python train.py --crop_scale_min=1 --cutout=0.25 --encoder_qk_norm=false --encoder_drop_path=0.15 --encoder_shared_expert=false --decoder_blocks_per_level=2 --decoder_block="plain" --label_smoothing=0.1 --muon_scale="match_rms_adamw" --orthogonalizer="polar_express" --lr_schedule="wsd"
Rows from block 2 of the decoder of a small segmentation model, named by matrix and row number. Each number is 500 + 50 x the weight over its row's rms, rounded and kept within 0 to 999. All counts start at 0. Numbers have three digits each.
Before each channel's rows are labels from the 100 images, of 14848, where the channel reaches its highest value: "peak on" is the class under the peak; "patch colour" is the nearest of a few named colours to the mean colour under the peak. Only what is clearly more common there than usual is listed. The data: dashed paths with two dots that lie on the same path or on different ones.
# conv: 3x3 conv (decoder.decb.0.0.conv.weight, 128x128x3x3, each kernel summed), inputs 64-127

peak on: dot
patch colour: grey
conv.100:513564450471507467586515475516493467492515512488456557483493491457535552506523434448510649479500526634530468418474413467531526519456596469454465449467486513490537531456535489570531483520516538

peak on: dot
patch colour: grey
conv.66:499544473517569506463470519506474449491489496488481489590523444496471507494559467505493526491472461485471481456669516490485536441483479477503430449542441577450561447530433567531459555481478541

peak on: dot
patch colour: grey; white
conv.70:457516456582586416511564501457528532457511588463348400588466489508438491459455459517503501418536522472446502473497610504496516520453454495518433587509483550508577448533440452486542556510427470

peak on: dot
patch colour: grey
conv.105:436433522628590407579478512522514550478543524493461432455547551517496476565414517402488508468513456521451436460482500472452523550412534487528436506475410540510567341476472452446518459522430502

peak on: dot
patch colour: grey
conv.79:501493490510504518480559571569579531547546469571637604568433498513577416440512476501546427580436541430463536505502473458476456467434481495552536487560440442486511560522480562407457406481517537

peak on: long path
patch colour: grey
conv.32:564427471511406535551501479431485554507477521496478515400524455498500595551542489500523438494450550528565443452543437458510503562588515511482534513496504547545444443505483461479558443504536437

peak on: dot
patch colour: grey; white
conv.24:573456443559471573467556480535557541552477516515624499569437495495537420488508483479537461588443569413405530570520466512472478411441406565530517501506494475468439540508493515410474480495479500

peak on: dot
patch colour: white; grey
conv.86:507537455507463559487518508515537486554538546538551536509396502467516510597514458536578512608469542512471629490500455471595599491500467580487520428541390530494414547551479515526607437375481493

peak on: dot
patch colour: white; grey
conv.11:507412452489397578529503446530556641503472513497564605509432500527533431483582433561479430557564539554464531550487495543457429532468541450511466543493517401455449458500462472442423448459461498

peak on: dot
patch colour: grey
conv.101:479468520568479404501467487376435502502485512468471497529403573488596507540510463584499487409570567464465495501489465565468490509499546533524506537447590546557552440546484449525450531472487449

peak on: dot
patch colour: grey
conv.106:426515494502559384521596477480517458422490493495465470564412602509495407527477418448495540446540435491363418540445462517521537516409462467554483450553555524536567470499515540536515531466520459

peak on: long path
patch colour: grey
conv.13:487428532522511535477513439480467409426468440483440602472507537532536518477463545608444594545520401522464442467542527495423562519481516477514530474589453519511552487434483501518438501389524634

peak on: dot
patch colour: white; grey
conv.33:603506419455389509408615448458513510528462523449525416507516465526498495495527434473519615586465513579492469601375463435536494497436501452479493443577455493518463487423591538554493478518452481

peak on: dot
patch colour: grey
conv.40:458456507526448471527480498500440524596508573515463466491446456531522469397468424334443495490432510478380507472464481450400502490495540461494514523472511483486573310471468531457558500567447498

peak on: dot
patch colour: white
conv.38:492508544592502490396571571508508454529560514547475502535391534495503491451429516543549510545394458433402569491504492437526585493515471512532569469550494550527533502512482561458545520375479462

peak on: dot
patch colour: grey
conv.69:428405487532552469502485519559548462466498487568496548477447491436519544533529614473484477519453462450519567290527592538515436569543368466504540565466558469420508413501439437505520493439567492

peak on: dot
patch colour: grey
conv.120:374449508497583464490501461458518407376510432532399516521473577527465475438380578476394509498502476498401462535512535572497504504498560476526532533447493548487571382461558471450488528418437429

peak on: dot
patch colour: grey
conv.92:564542505476492452415532472459418533451523466367470432558570468492483486605459383472589558497570471538481421531452485469544510454482477543477404442581503494507505629469602518575504564550458545

peak on: dot
patch colour: grey; white
conv.68:421592519464514474507513528497513487393531509574434556464461513422506510532540576500511510503526534463600516547456422523528471449412467473520505512444517449505441602447471407544509409434482432

peak on: long path
patch colour: grey
conv.104:534410540515483535546477433473456474469423393460479583465522550514575527562467483416470580545528424553543441502524449509585517576461469517504519439513528529451447368470505555516452474562495495

peak on: dot
patch colour: grey
conv.77:535536496516534469483506493443484441538466513546524586520418532471601503435482484447487529523465384498419534497490471447520409483440530534484459496524615499385525474443533584423436567573398471

peak on: dot
patch colour: grey
conv.12:529471499549424488475476547550549439567542543554701556479456550506559489489485510453535474540487475448427535539506589493481534522495531577539475530613528440469476472553498575444459424419392509

peak on: dot
patch colour: grey
conv.83:626472481436520558428473432527556484492462536494530459587555474512569473518473567534563505620482617440420432474453570477564498488473452579531508526501467452515494504496449415540454406532459476

peak on: dot
patch colour: white; grey
conv.56:525514386511472603458513405478549526480542508497579505516506492516401441487513382455484445589492522556560534558547453424488534452485566551492501492481479376461536574472565527510532503627500490

peak on: dot
patch colour: grey
conv.102:517534575483489499530521479479361460543458477550463440461525478380528455584522464447491465489427585443463522459577412552446473511478448482486521488431523411530464450385538553433376413536460496

peak on: dot
patch colour: grey; white
conv.34:428491526459544574464501495522495383413512437520461546486493542553500456491529507428513531509466516473526429558544490547526481550476498478455368450471537530379501368502524543501422511456511449

peak on: dot
patch colour: grey; white
conv.44:512466437527491438530520528514486400572513536482582557558409558465545502533605365510485523534516540479439518577485443396460447529420481575463469528491569443449580459544533508496411529487558494